{
  "train_examples": 48750,
  "color_jitter": 0.2,
  "encoder_arch": "vgg",
  "encoder_norm": "batchnorm",
  "encoder_activation": "relu",
  "encoder_kernel_size": 3,
  "encoder_downsampling": "max",
  "latent_channels": 4,
  "decoder_blocks_per_level": 3,
  "momentum": 0.95,
  "adamw_lr_other_params": 0.001,
  "warmup_steps": 620
}
Rows from block 0 of the decoder, named by matrix and row number. Each number is 500 + 40 x the weight over its row's rms, rounded and kept within 0 to 999. All counts start at 0. Numbers have three digits each. After the name is the row's rms in percent of the matrix's.
# conv: 3x3 conv (decoder.mid.0.conv.weight, 256x256x3x3), inputs 81-89, a 3x3 kernel for each
conv.62 104:543398532475577461518489534487514464474615450456540578483508489533458483486502474552464427477506485492491536566489492584460518501524508570529500564390571501570508542512453478495456498491440479473500469487526541520536494454456513584473483547509
conv.63 089:493431564494523519472512497538502545549460506483471500486514551487517473469479469524458482521459529586541548481527513480515489521440528494497504475524471561530521472525599497500523557532542526485502450525463453493486478466530446514534559498501
conv.64 105:403486446551559477487487483527465496402576451496512472423498525512468513500486494518564483484558444519509491614524554567446532536507486521468472547420501489534483387463540480454481423492514502483526504418470520486470540405436532464556487512481
conv.65 112:493508479566401487487527511487529477475463471513484486501491467517592482509504453528526524464521479494551539509490503528588528497427518523444508525495519554483480520433556525497485500495519528551490486428474541469519568588480509264545480496487
conv.66 076:499504477570575501523484513535479478533476472508539473466470479446509522530503518542501458616574496516548453562518504410504490431526531557426459468606451520484525441502513504455510512550422529476497541581536510508543514499525412597415516503454
conv.67 089:451488491487513548523519490517512510537433451503409487530483536479500492499496485470556522539512461495529509437489410513497470500486461411521417557453471516507439612489594509516499553519520487599575490497468427520496477552525518430507489483529
conv.68 093:490553461520522512527545500494464481472495525503498516444488527514493515601519539578464568432480522406456521500451543473473509463458502538477497501548532533528482474515453527527525454468453545501519503510522567480487542466512545503486443461468
conv.69 086:559419450529438461459457478491495471521512489534498504512519578485537501534531508452441458493411495461473428450464493501553557523484492531514489496640466547464510565571526502479496446515480530561493463428460509502513516593510406559561485476462
conv.70 124:566481460484530487451465457552450638533489467567501547510510473501474517469448526492553515509530521517505481530468472565453524519435473514486466490452486461509502522595571529546565542561519534478541482463492478467517499341421512487446530471529
conv.71 111:530491479470487470487493470467533530538549532519450458458534455500484483522501488538606531480468498437540489479534432512519532406467483482472494494434468489494485543439496486519513509447457477496503505460502516613541481491531577503506470574496
conv.72 094:514463513560518554486513479518442529462434467485482562512524487469517428502470490465487438534419535567438462510519421517537471593514524493612430525505452504511495518551510480507440542567446450532500445536496481512500462548454486524440526528528
conv.73 123:518541509494613425460589497504504537501517535521487584480511479479510518513499539501585434479644470488549557517533528525495505534405424520478502508469534495497510548460471502532537540557484460509494503430490542474595475520504533416433516387553
conv.74 102:495580431485635476438512447525528586466503518544485484464467501490458503474511462482540564546515525484491535521516530509479482474444434500500544519471521456500478534520455517451547559560574503503544507475493511466528497542481454526530591436579
conv.75 096:475479509502466503505504496470422487488431498480455516523498519516550503482480499460498540503475542495527523454506544533430443562505498482437500551489519552458473572490534532472535459480471472496509546549514467525507521479528529338481456596497
conv.76 105:539481491533445463534444434512503493505458501456502423462464463501534457507517555493469481532446494542475486471478481473490446446470415432527432462600427510532455493550480512484445564502515537435497505518553492584556522513520370469632507506501
conv.77 100:544544531534464542479475511499537479598361471519459519524508501530561490518479483491504489470515520508515482548458428537562509507473503513522462489581480530481517465525527549486485481527505499411496454547480519422438480506460531317557461437494
conv.78 091:468563518517555464433579547506455514537565521546499464517492465450516491489528525482491525533538517472473536488532591472519502519494496513459558442501515482571523468476434491432496481498543485474492505473447477456461504602497581472467498486533
conv.79 103:481548492539468557469403553488574511563462539531502488475453529521526485481521514467504487483438555502439461426504529423630478495491442413451521467528503512548513454458562509388511533475503508549510484525505482606487538623533452622486552557446
conv.80 105:469434436469464499489580450428475501532529527463574457523499482471538471451426460517511498536521495600599558475506446495557500506434504534523482523521482549455535520489558484507472420520474525485469534503505545521572503510514477532492523559524
conv.81 094:448510477535546470467509538466517504508513467479469489519455498513441481396491490496427458506448563636479585439485505519468496520466485462501506500487455503515508481587416487517474503500536512493497452441503517504479560569496528587411544506490
conv.82 097:529527530480550489520501496511500516446549519501514459555503486516523426460447502457505495400545511512513458496541501543589469508506452546580545496399458455442514463572511451491436528508448511484448431405523492604559502566562527503545541531505
conv.83 106:474426469477468571504487440478469530505436532520483569507554480477489448474489456439439508527378565501500502490515540483466476461546565473639472529503477502516472508511441499586453517523529488465451518558518516436490532488457457541576515452561
conv.84 094:501483522494404540502523553494472485500489433455436474512527544473517458483500479424411480504416507488469553499481523534536538424445496475558594495541489488499546477503477476526418552521433485458424508485489514494481498519526489502578527484488
conv.85 087:498515493583468474451440517449516500497581494559500462520529484493542524521493498532500478565464499502386482520555511482472489538491480494555544464516501513473439500439455501502529487523581545526458587528505546476438533568488639480503526524495
conv.86 097:505488486563472474488436441526440476420495529508501473456505612454505487452526500426546499471540463446486469459502531480457488496511489504519530488544497461501463512472470487498540484516486446557567504481484470503591468462449541457580544418474
conv.87 087:512515528532437548488519527478513532583529554476493505480489471491549492559495482451523512537421543495473435423478474517584509521469450479543445541510428537547508549579483527523490483540536421549545459480470483512476464542525554490457512508491
conv.88 102:483543521472452524487468556474606493482562482535518533490465493501505449474535455539536467446573446517465502537527487511557521453478497552430531492484499461540533430387515461401419512543478565496483520498499605566515494514536547579606537584458
conv.89 109:573476462500451510511537546498480458499458519513483505500473487521484493505472476515355548454470520547479531558481538550491459538498490484490495530563554517480510438524493499532438552520451492418543413548574489527535500414562477540466492560540
conv.90 093:462482445496503404460520476518424544551432568534461522562540444549529512470521516508456558481513547499513519512493556523476486520530496494513479477546551492491495471551496508549560430553526598467484556430493524404488523499530500542404494430525
conv.91 098:461576532472483526451512529517499461548471489549526492508557547458530499484494502503524557477506513450514501573519566549468523557459497540540495511485475501488485574526462535535460577528544482517407475477500455554513518532456603383582532538539
conv.92 102:484506520478501517452548450412511475521465431428410466550495472486494504466501535456497482528509467496503501465518508493537431494473447527527515439508424533568486506490477463485508466517525494427494487481491492456473470491511512427546491467518
conv.93 105:485479470484472473507566485418484476434524500510537441500522546512460544527445574495498479440529457530485438435499536449478573558474455488458474489458514508443420459412531527506486491453475508556475524539522523503550488558448491522522517586516
conv.94 075:581485548451546472478535493489459451442495516490566468476493509570513549429477502585557511442594470564500479470544524528499508527517536490510507517471568513448503531453462475472517407454488515442427513534492472376452408447487485524472451478555
conv.95 106:481510555470556515457499522481521562457516450519498596504463482517518479453502470431504508518501480524524499451482495501560510532562545466543481524425562490456532495529527458520520456472533462485466531493521489476475496563516458495532473573480
conv.96 081:465451589540497537518536529490505548453517486510548471479482457465477472469509502484456520521441524534478482457507500475456434551574632457514525496473470544529498476440433452441481518441515472499482502519505446559480534513521602576499461584475
conv.97 089:454489511450560461438498537565480524582522490550510524519493514534465511445507507587518528490513528437503494507541521504444466566530571478436508487482572435543543440462523509505511474472462552528507459527517478495470454468529480521388537481501
conv.98 095:412608444431506433545582508520625466583614445474480456563467546499464558509532542515623482465638409525556510519551537517519569491524557525485542500521590513524530477423503516477512524474440535528492487445490542469459514570497438471499501439495
conv.99 101:476535500473483475508478510527462482540489467588469527538509493509536505482511572482559484493501490516444481526529479481515457528523497425582519487495593503482561537514528522596531483522459515443443525437513514444437499502494524367410480393417
conv.100 106:461367422502455524496553477431522491486494508487498448554553450472476472460511521476518499523531530520530446541568489478444476513592500498474461514488534469550510436505507514524522509459424517455477517519541413506461494434499474544542456524464
conv.101 097:575515452516499507557505547484421537518471510536520537533473524497475503462512495476471573516554528495586554439425509482456512537562537475484453505541523493459528521554526494523484501516431480463554464546521500551533481376506463464427496490506
conv.102 100:469474582514460534468505573502484458458500499494551495480497509527490471543519498597587474426495544492519543502528450554512470458461451545488499513466457509504521480475494526488485524482569608546505528496511556536480530530482554501508544569486
conv.103 120:467640552410575474426574491550495566476526504491471528528476479513454488518513496482582493466584514509536520455516473488495456491500532517452513508414521457410448513491476541459486432506465495500495511410482555445562427517494452490483540467469
conv.104 109:454555462402508496451456443481580530488536475500438507514500468491507481521542509454475448544505499555482547525549412490584461437499442481436497555468531463566575453392442503488524521572511459495458534484455569422466492562514515549487512419474
conv.105 082:507505476518521492532549477485418526509482471561528486460512469506549487567509535504502463523497470468498561495517507534515543527493520455496467511491527514452493510538492496514456464458550424472469539415507426403413552531453564361513481435536
conv.106 091:524508545538496502525454568483509523462420468504494448485545515501553549520473456473533425512366489517541494501500440472526525520450496502493475539565445540550481488446550515522475467497513509572504538505463533494480550500509488435396506490520
conv.107 112:620516526581457507527503474402453490504460530494494524532516511479507493504487490437490538409407518476482532516469465510469514533470475473553490549538497519515452517585531520516496417506557502489504460491489508496533490483522461482571434471475
conv.108 086:578461454553452534441565455512480553471418533485485549499516507476507459525482453534445527459499540476524515546486483540499493521475496505484471495558485498458485567469471490462462469565516501469536474588512468563507511489496482536569519597527
conv.109 079:469495546464452496573436516469511455510492487470483427551484462485510518547540503511368445496466482428468483556482545555527500497526524511463501512547524537468473506489484505516498434460507440523409530471532567506475476513493439542493492507472
conv.110 087:554536592453452499551484515460543449467532498511499482514487504498518514472454487501474498515455483584489525516503472479559497522521399588493553521407489543468489462492456491437486546454524449469439493479482454534530523395495415469593520528535
conv.111 098:462517439514520492501477426542481512487492561470485486465485503463495482451507472426527525546493596492480528437446470515506444564493516481537440490473496544489510453482518507535531492512472465553540484530501452461503473518458441527394513465508
conv.112 107:532554460543595526520543404498530447478517528499470418502471556470467517550504598476496494548598480483478487509436523449443434505518443549529461462577479483476457479496459494454486495470525505497469500574498490448413498572496524571501454456531
conv.113 088:466369419492461461572485464505455529460461487508526484496523443540517508494506488439352516427443440508473473465510449518482524446496493427468459552555467490476424569488485452517429514572488490507498501583481518481513527485488482635573541552510
conv.114 109:516438513523505441509499488517468457513554473490492497493508494462481554520510565519470470495479486494463553425468478472437512426458450476494491472506536553499447487480452461533557519440476533527507487513488590577521479508495555509280515595466
conv.115 100:529541516495464487476576575540488466570417496501560495452475490494517474503556502509454470508490544518542545496507498510528560524529548502503530495581551522569560436562445503478460430408442497437459495481460493482443480577551432493495421469425
conv.116 089:538485569551449539534457475500422517462428481520500517520552434507556516440535479515485485532410533576462528468460348551545488531533534503532363553634489516490452523548474490503477532478570551490557471560482452460400526517465434503432462531460
conv.117 112:520408455473526523489513496512475516411479491491551515484529534504494548494469481502562493477547449496577455471508505466491512491528524538414472487374518491531473487466528448450542439449476538481518561519491556532477447439503491447531484518514
conv.118 073:463502521591548515551512584495538519492523491516488581500514514446477513494532490514537508521489530487505491533555509462461497461516513441511457465416536507517539395467444456501534471495495485431505500461489531498483501477602508497451456479439
conv.119 096:462581556498550489568530486484538476473552484443525486484441452484460498544500525512481453463574489476482475480458512480428512493417603535450540496485509496540541501533446502575516496557506506544510511475521548422506534511468531389443486478486
conv.120 094:468480514465484486478537549430451486501503456456499416524517529478492544462516448458529427470508470502524550497518514463479543523504549509563456481492529482555475464546501474513457455446420469509537489434511454452453428511448464369489531503465
conv.121 095:571395463483390544562387458504436436492480485528485533511550512523517523477488502435465547465426498505405446538527579500513526557522512544476520517505591490464504490437469523520532511517440456555464470487494489548491487443506470483498527575536
conv.122 099:514543534513442418533389510448545497531552514513420511490476503540517522436593525435536465469474507445410445441519461413521494517609409453532506510526538504587488467481472497514582489473514460559541495512487374516467485569456517502472507545479
conv.123 100:481518554494485509496514489450575503511486523500467508452459515446555498555535551506594476516508514449501510481457495442597475443488497477462496452604401490528509525469519555457527541470563477496484508573475538495484507596503538541410440472540
conv.124 105:543467473496480547524551512489473499506527540466511556504511441544485453516468479448429525458480475447587480496477519529477496503555539488520520567473530537490510485563542531487406410416434490501446457543533458535548516505479455528588434621526
conv.125 114:534515509503553493489483561474529471546552396469466554533501505504494548500495542542483402498543427554490496520508502479480546497543533504463481471554563473580504493503443525531505506520503532465493479428511493509515515526565519418414464448495
conv.126 081:411434329450543452493513497473488463488588458517484492518448441484477509496530532483555513487564468489551506451470538482527504476500474459444451521453483480440499547569556534500511502537491516499543500473530545534532524545563532546505484505510
conv.127 109:513563527487396521540567491486569502517487520571528508498490466500523428467465531533491536536404531550565497619497434538525484485435497540552493540469455423462541464503515505536491565526524510566501482541522521563579446573542517574483483538431
conv.128 088:481475526528454496462525481505482524490537565506548513514483530489443465484506475498414518537457542578522522448383488495424508448501467480525496515507464502609522523499512533491483582504588493497494492580517483535529546470480551604591486545551
conv.129 079:450522480466519459431446428507531545557522575492538460501517394507474491500549542474562496499553520424525483545582482487472435453481441513465505476551563485554470469449426569458508525462539480470484513549531506593480518558546463541462526538478
conv.130 109:464518465506580516469537463491513428475575526440496469530478558455466518445531511450496526509609511511516543490472539483500509572450525506514523482425601485512547519468450494504505506522472487482464519457533512553464467572492537495424496427512
conv.131 107:461551480482588466462530487497577563544530535482556584441467476498481495522476402498562552511574538461535569374542517471500527437480515457451563432461504518475479495474453489479506517474601492500548496503496512539555458517503510518483503486573
conv.132 080:475472490521490467457539522434548497577481547517524482483510438475516547482548487506538532550466493540541527505583514477483510476563533518532585528554519516537537524385442520524506461486502459514427536524516506467498517526531451513484484493527
conv.133 104:500532547484558527500482410520561492525510549484546440486508532510444487502514502543580483506570552503477469493614524500409459471432461481469508467438487435493480491395438485473512531541537505500510548563512535565503475432472513641425556516527
conv.134 103:451507573483536579486501489510502535543462524543490457457474502512486449563496490585472491506494558502446532462441463485531480469489440487515450474433425497494458483503532541492447485508518567547560529491517557466569513455492492565554513446507
conv.135 091:497496539464513528497471529526430569535504579506433537493495511532482469535508487497368560463417572470398481415448541527486496392481451454483547497522531490499483533519567560519496533519606545462469494479543445508463506469544443494595517451507
conv.136 085:508533463516458494492462461513455479511481505478480505511490499506494530501498442477456603535524511559504545518474544498467450500489555494510536492563529490511535468521457492515590585538493500512554508532548511535567518435439459497449517512501
conv.137 103:472473507463501495455565461496552507476583459516582529543467443519468492458458489473514585520552465490624465466444459527458460484514469456456494518348569470422513454506577476485515464460521553491525526471544500604534468400505502405510506646512
conv.138 099:521488517512540542530512533509497514476552497505523533506464497444493461499520475423513479529555552489436514387403421478521477463489520423445434510487488496531530549494480439479463533538529506525527514502504471513490473518493558513472491511493
conv.139 108:446532540521479492480528556490529513567462513485475445498495515490518501504452483482500468487412456454491487514528515512561545516395489510530551477565451534482471485481420532537449461517523468543524465551491473454521479532488499484640439542511
conv.140 082:502544503516409497455458515512554526487427488524491499472470485488489462498517507549537526512508498476426462560512492512511492522486455559436508488589469470493451531468515509429478474486511466463549472608490487515532533445539462514561513583445
conv.141 118:490550526512514527467507558536480503514586450542495454562479500494477516465480499405440535496509531457472503449430566505501528549507458469505472464454436462502500501533555490450485517491494477521494493534521432577523505539514581582425522650521
conv.142 082:541446369518514463545470508454474410519498482526484505477487481517504487516524454455474434482541500426499487516525611492486529510448453510532551542492558563474524526556536527532460521551463416470475496464493486512539514541590503431518501448549
conv.143 098:464464474492547530497521501441495449540581489488503451501474518493410531504505479519474510540580431497508497512501483441454507488543437480531493450515602489439518381515432486524525525466515526532524549548510475464415506548495493622595529529516
conv.144 105:403438417527489503542500457479544537418512556465459566467506460501518510549446497569438501434413513496470509533472447526530525474469505471472501513468495520560504496448456474495503482545548541530578468496460509499525536520551565574469474557543
conv.145 098:531428472566509448614513465480494519487499563485518497479509501478494560523501475484473552516426491490531488460467511470480537452526517493551507492583587516507455479530417481505498493437461508476562529493481504503505456536482497596422528488540
conv.146 085:481499481461447498435476438474445500457531499459481513553470521553527470502455445583498483420511476501529463500482488513468501494453504499445508543451433500509521560501502503421461497521474545447531552522531528529486446481513690480480523554517
conv.147 086:463483536431496513433490563509468511515496420509462520515507471546477506543491467579530458479566469544465550490497516588534511468478500583486490503487492476500513502525562534469475535566529555554491477495532518479532490443499449501506557482526
conv.148 115:468528507440520489509595621495500468506545504521574544508480473491524528443459483523562480495492462580436508518525480500527468546495433545541485518545564507599531512484497503512500493545550509466457488458520482452473509480513477443444527464509
conv.149 100:472546521501507457452474492483475485507497466565469506519565441497485503486510489536524477477507517536528505594536541595440444584544523559470525510536462523522501566492469513515463517524488519468465470485545425460485483398488558423548556466514
conv.150 083:484523507537439461529474518501502515556518488540489461566506472448555517462520523483436546538496487455431527451537485457468483563489450467391499445653528536480507485495472458503542424508540530467598532500500445409482515524513545458442514413485
conv.151 098:572504472547495539497457441517473467482449493464490497460548457509535444525494502450463468480486493473554497536492491522511419530539499466597460472547435485515476467548501512538494551509522468470390468531566459464511486468519543478582493464540
conv.152 105:506473523514431508537477540517477489510518475510455533501482481488477495508512470468496554454501537559460525439444468487516501495493527431487472450554475531427484522512589454558504498526464520547537471476581513469519531485509512470473490482480
conv.153 094:477444513492483481497442503540527563502527537484542478501513468502511488458509454511390570568392526545528512549379471558555459537533509550503486554532474461484543520546556492465431535415438522517471454559521499569488571480497429616498504590497
conv.154 116:503490496517574474466502483580475465428480551515476484447536520515435510509474522556461467553527540546492525547578516496420454505507484450462501421500518444502482425494456506530513507511496470478499498564559481467535492463469484530452515487562
conv.155 100:522484519516484543550364522492528528492458422545496503503514486494539466468486487509526468511436536578472499496543444488574528491562430469521476475476420559517485550477541475426487494512592459507465549444427486475469523552502476576440490443524
conv.156 078:432477475479518526497480601562459472501484457514508533497526472488483500457518497528529443502537505480471439412530565530494488562579592518426528549482458528491509541482508499441451431429412565493481495522493506388404533565553482577420455474451
conv.157 095:621523601514473548563466510556487495493489504509480502529487509500516506544505512444427486533473456426479496494454488496494481520505506462493523522498489486450540486507505502493479543556489488516398491477512440513516475547472470498615519473548
conv.158 082:521521469459459493547446521456559548500575555516514524543459443501527446469450506410512480485528533509508454472418432494573518456517487525453536586499455534554546485527506442450496476510495497463545484505486468538567490454512525591545439557467
conv.159 082:498476447482490531529511583581480509465460471536512486505501497506493494508503541532462505495482529547501590478476486495508421465491535579500445449496444477471610579542508446474509544435446452474513511508504511496432534538543570495429525488475
conv.160 094:478486589497492467501547502518485432466482504519527474535549512479518492443487545464421460497411522545518520525464493577527464564505508533553557576514525497491541576560471534494490500452461538516414480498490459541480569494453525519391448503461
conv.161 084:421444443457509483461445459517515514532573495504526529505490481533492433486489499487519457512518536508464511544464533535500482475432455542491502533378521498465452621526554510473465531500544471504559502467508546550510521497476512397619483567527
conv.162 100:467526445500441457460522530516564497520506477472504469540510502531497500523470479537501488469523557533522503509572544481486507523430489494465527515485572535514479483402491524446533499536562559473485490558474498548486494495496559395488507593491
conv.163 127:472479521511533502461502464503480502443477491491460503451495477478481495495473495475450510420482509519528477367484467479520495561472482393496492382459509505496464506514526537493526504466496479535502420468497484524506463497448496466498511509509
conv.164 088:482481439569557475503463454476521545531522516517470498495469474454464477539510471478501569577470500454522453516479545446464482537545501480539512444488519484486491525538462484448487507506478462544568515499539478521534494527513454558525506522523
conv.165 092:462500411502541428507574453516515531502491527470508459504489510490482524545520479534521542461586514527589510493528569482482487457549574471461521469504519507498462469416486499482535513423485560499520562462529573439550547487503461451546491445512
conv.166 107:520559478458564494460434528506565508513477501479534536463464497506514511482465508469524496484575513473473524509484508508545490429392469484450513473403537460611488475525486485351478604541523518449513492559492508598484467473554490480443497638505
conv.167 104:510528498496504444522497507529478510493508537543510475517507511515517562444509513489529483490462467515523486568525489547524492513545525511587483540569463502522494546481440518556533511480480459474479433496521486487521477476539535516408476465519
conv.168 107:484502539468492540510492527470526494497631488451463495508516520506482473553511496500560472487491514421431518478496508447515499482509551565506565472496473498525584528450469516503487454452424492525419524481516469490402455524506547564458451483465
conv.169 096:510480459551466480532501466520527519469549561450475553488506487542535489482481500547448503524548505542563482478447539524513484499564475479407483518490511456485476554473517474478547461463530577514481485539499493531519552524411444455529521509533
conv.170 112:488554480533557479487555506517530517418547577502568459476456454550488482533496466558517526471564512504556530555534492535519523427491476546504550464452539495456511478508463546471478525504521487476544426476517552512512530645457483557548504560524
conv.171 110:473469506510466475530496468506414438425476578489549516521522514492485495489483464519417474474443486492590478517501479492456500502545501477519493414500483512478501493578466517509514516417517523444500512543488499559509531497464480619496457612533
conv.172 115:461499526508459500468526509526509492533471456595487531539477483439540489472472459513465467536499475506469487528506486457512527564492495508467468394522484459441452436518534474557507445549436502468530544437501508476533524502475506335451495512490
conv.173 100:489513503478480516493517500519564520590503459457513474475512474518462510544548508482430501470513493443485486398458457491502508450535559443506429508510518522496477455527533421483485414369451506516535481487563528466482489525484443511521451566453
conv.174 131:507543485531513533433591494547541479495466488468568529549446536542429516497494478504434558475657496538512536476474514482416494555470510438448509475507570501454514463507557490480507482562492585417529486557520513498566528405556475458527527558530
conv.175 102:489480535507498475494572520519459498556522550555531509488461520523526474523496507493425557459527541425530485437457473471556489488465512403557506527467561509525530409612574476457520542512459523420530463497481488518533484522482552508497463523428
conv.176 091:466453436471438497515455413478495501421465533459498499490484507543542508517509459475532477465431493500501465568556582536559542466553617499508576534585495470483504430483368478485496502498477459436467462533436523459393505517500396665431509497546
conv.177 116:524418573535430513536584568550409485510406516528505508491546470517511483508470517535441530485422489530527503552528518550430494470452532438599524471531496501476520551591512512613514496549498528542508515503497545484511540424432546484459465478455
conv.178 105:526448529502472549468489548483465509522388475494511531462491481535518461493516477461473470453352514435511457479481460544487491533467479466581467523564407501491496563542540529514457519507432486525489487568447492535487487457477516565561516560446
conv.179 098:493429447480502477460406537521409482500573526523531560508530507530490496463441429449498508483501466557511486458527501541512560541588546433544489561331581500544508503539508499501480478489476487528509510441477454497521525501494583471516514538526
conv.180 107:554524541478498487554438539545527572464489497491546581436473459498504507477505454509544510407557490455513492511501502551500477481496509571502537455505426437457500539505492443457448481463471507550516493559531513490494437530505649522513484450496
conv.181 091:595483602510383569529536499442442479556474514478497548474483453483520448488475508469474495568496566462491493433480479453504471435434431493498507467583444536477537503509510455512522506516547412488472543592518456538563473463452535499595472526463
conv.182 095:551486437519435512511597435487512529502409541513464453495467540514540535564539494463492490516397527418489503518532516513539499498493518505550461472612480446427479435510434500577559491513487466509533465480472462451502470553557439477417462460472
conv.183 109:497527514584459521523469507510511525477530477537522469540494530477558490505488489459485492513460451461491452523435512480508569444469528518521523445478510510645522466532541503461534609510481536503526449515451476592468505479442530466531470577509
conv.184 100:493425553548477511503483564515511455549518486499501460512536500452487508506528492478407492477455496435496505487512477511490475501549505494549516460615502550603497551493484529484470508542472438442471454571535484589490523530506483581490496529570
conv.185 081:469546512481498474551530506497517540501554512524525498526531457478477461489490516522550557517528502506504550497530525452497508462516412517476546489527539470473476444440539456474486545467495498544475523495509485588564482467517436649606540555493
conv.186 097:435574460421517423419507435504496589524551458487512467493509462493527504502479565484609499519574448443471482478558518526479549510464488491445541524477507441426431586430479513480534504496553428498456516443499498434496508463494528399424545439548
conv.187 094:536536512497477540500455497526584511517536467494468454534467492482526476552470493496499472503451502463520491469446464506579496483505450503476469522402463517545461546448525494475463464464506488494506452482535486531451504477504521324550480550490
conv.188 088:455537459490542464502422511473565515436546486494525475560490503520466507453471487480584441488528495559498534504578520486502537525563552510416464499405485520535518504442476500414467481446498452537536555509561435487507552545503499601535492529487
conv.189 104:522499552490517461478517606483489512545569445490552482462503474482445554498518532575549524515520532531447547565513467522426510484487492520475532487424545529537533499436527508490528530488562477482525498498483523491490471445478494484422485500492
conv.190 079:571518537503527493473488554501436500486574485558469450431508523500463505495467498571418541540530529534449579530440513514468501507466497523535505533417504480552533477537520481488505541562507425488476457478557526518507465431460503530455517495488
conv.191 099:462510610485476577444495554455518505407494433504479514504483448444478445519560443492537489604487523579483575609496410477490496439513424551574464472459460436491502426521517436498449514500527515526489515451529529497459474522496456501536555496505
conv.192 102:481445506522483531560511503550513567493420475446506520592521486523478469505501460468490506474493466419508481493473375595500474539519507548511429464512463507528473550565537546561472488540550512525560407427511424481530575445488521412552462434468
conv.193 102:461545535558423524560536601566464475455464503495483477480517470504518437527489503534387520521444496497440498586491452542489425501409385554519490518541451480503520499553577518498473547544478471514499451501517484564525527511441401534597530493430
conv.194 096:521430456538501496453544517480375439455450501449430484506536544496537560469488454500489474492380488499473514482481452503502507488452493498562392478600456504466518475595498513559522494477446557507506456480502456438472489515508485552522459466464
conv.195 115:606463529486499473518507464499454527457446612515509497478525482573507485506455508418399553433466515494526489447503542538502469520489542510525584605486519519440472505479514501474497463495498489497527481509555481498541468431479481570602488497481
conv.196 098:479371436444463517501471477519452445528462532471513438492489546534492477515500492485481475503447486497443486480547503523471525474510540475511456540629453477476540467542497530528473479572483503504580493521423523505450519453487481710415497495511
conv.197 093:475439438447505512531436424527539590515462569585505553434489452523516491471472459476518517496478495541532469486495501521545573550544515463462447546483509487472466466501559514500498548537555513585513490475483537517560505579511454620426555502547
conv.198 114:422532485503546530487531510501516475496406447448470504498482522454519472461511438546454508526567487511621497456539473453492498503527558489475508480465517512551485486449525492485486482437479500448476575556513533530474472504520528314563451517479
conv.199 099:469473469474553514508473549462443496431565492457454507560507562505414482475514478497498400486559491524461477586489457464420508547528479487530408526414496476521521480559557502498507481520463515553580569508482529491493461524498549604568478455432
conv.200 087:526513524544532561541442518484519409472533502473445428509500497462445523470529500480480442556519492507438524478519507469430466459506422478472550472494521522489509523417512490467492536505504509476421503533534493545420523507546525517490507496536
conv.201 106:512488588460530539517558518542559542383473524442460476503448485551442499495475507456517467454478488396457514479401485539483492472495488439541502547436478499424493518539480528493454510488502532504522454462533446531492524458488358645454481510489
conv.202 102:566518530570434553523444532508589444489423436515467463508523513472530528503486545422416492522471480470398484542523473478533493539464493494478531453522504501465490497468476484534486548534488453498457470471517446520481511569552491334502515500508
conv.203 078:447480486503558523487412490474503516522513506495483513467485426486442456538509468550554559466518542523518452535496499508509435540548510527562528450443517563531488527521511499443518499476532510480481500557508507526473476479499555545572491542441
conv.204 104:490501473529475477484578514502527463554480519509502523508480523502560522486498476585536560486536464509558480490456522500564523506471595466447463505540548510510540489565590511466516482572422598463528512490525547551576542501531490435488503527447
conv.205 082:514423501481614460429479477505491537452561569525516528501528504478449543490515489511479524528515515478518521511454496463412463493562568502494481481538499508511524508491464475515525433472531514527481551524531472487463497494521483793411516409474
conv.206 084:551495553499481554523538543513523552525450474492528508566500497518467415483500511442401495496536547508496453442385418536522483520472462436426492482473447521552506516514529432502493510550554531485520484551513470497540504474514485493619471480458
conv.207 123:511553496481504465524457523641532536507517510500470503496507526528491520525499510450548514520534529504467485434529520544518506467500481484440518556475542501520516496422500524435507517490444473570550476531514541508476544512510460563442525537496
conv.208 090:501474467492532438541456453478548455499532482472541459501522507553470538564556523572526422500486488506431519536561580515517484483570475549478518508523535494536504472407388511495518507435547541522440473463498511400409530591505452597516511474586
conv.209 101:450434584517528536485549554495463497543500483554543540458480495520494491474484498579494538564526495543540524500475413457512545418473516436499487492520536521486517530519626544526487544506477495553532533523552522506561510495489455480502499557508
conv.210 103:470500541523344476542440579474461459481483474468511522523517486526572504480533493415506553469458493519543520465484454522523511459578497515523509548546510504504564533531556487561507453440481465531483498464478513521512557519498517359507496485456
conv.211 092:440587450478530510481525492527544479522438593510495584530511475490444441508483448427526501540480561480506489483519486469455449484481467451437515466550442503535499481463459530478516594542513509583527519552482513533559534487533400667561550526517
conv.212 089:484541451459540479583474527468483458526551512523504501527490518519458554523530576523511508541559470484565484551423565492488501435583509496609461480476511489510530476539526489536523534477420500513415512449564511486519451439464405494527501433495
conv.213 104:484483506522397531491488521456487512520461528454482480489482421504546448515513481433452581459381540445459491489460492510509481580468417497541510619560476536501496444567466555529471493491557516494519425536478463616542511537529471531576530557514
conv.214 134:488543437487538487538576492491535503438522493499615578496460529490473472448520463435547556478593450498626538422495590457515592464577523457504559473427547500457542503532444438515520523405460477519538570500429504508547510520417525526603520545459
conv.215 098:511535506469479561480488543532520548506475431516451521468468442538523443422531486435559463468544506512490511495537473528537503536489458464454500455444456472498462455490522471509484497548486467523544517455455527516541492582520492365603528498470
conv.216 090:525483474540542443486508508527497486501489504528489564481478494434526507510495543531443534546575478449501531579526547498452494538491481544424525418551570505514458499470490495459544509493515463516487528507485462507510491464441581394435477463523
conv.217 082:481496425522488446525498485523589531497549551449521504504507496494525517488504532548536544494553495562490539518411378520566495536472476552415394522586526485470513463437628516469556572478562586525555454478506489530520484518522460539512495500538
conv.218 089:532469541533512463520572549488457536453517533556580548472501506493494481461503485545492489501641544499594513541497436476467475458483572550488479513443497507459497555491560495502499554510522459518508556496533558512597539473483513474537497512478
conv.219 142:468508510472493482499496528498489512493493490433441496513513504504494487538557489496491512475502516509473513515486515545495508565468525516501484532508492454505466466500506515495519480552491518500527474513506503509529457462483484511490534509466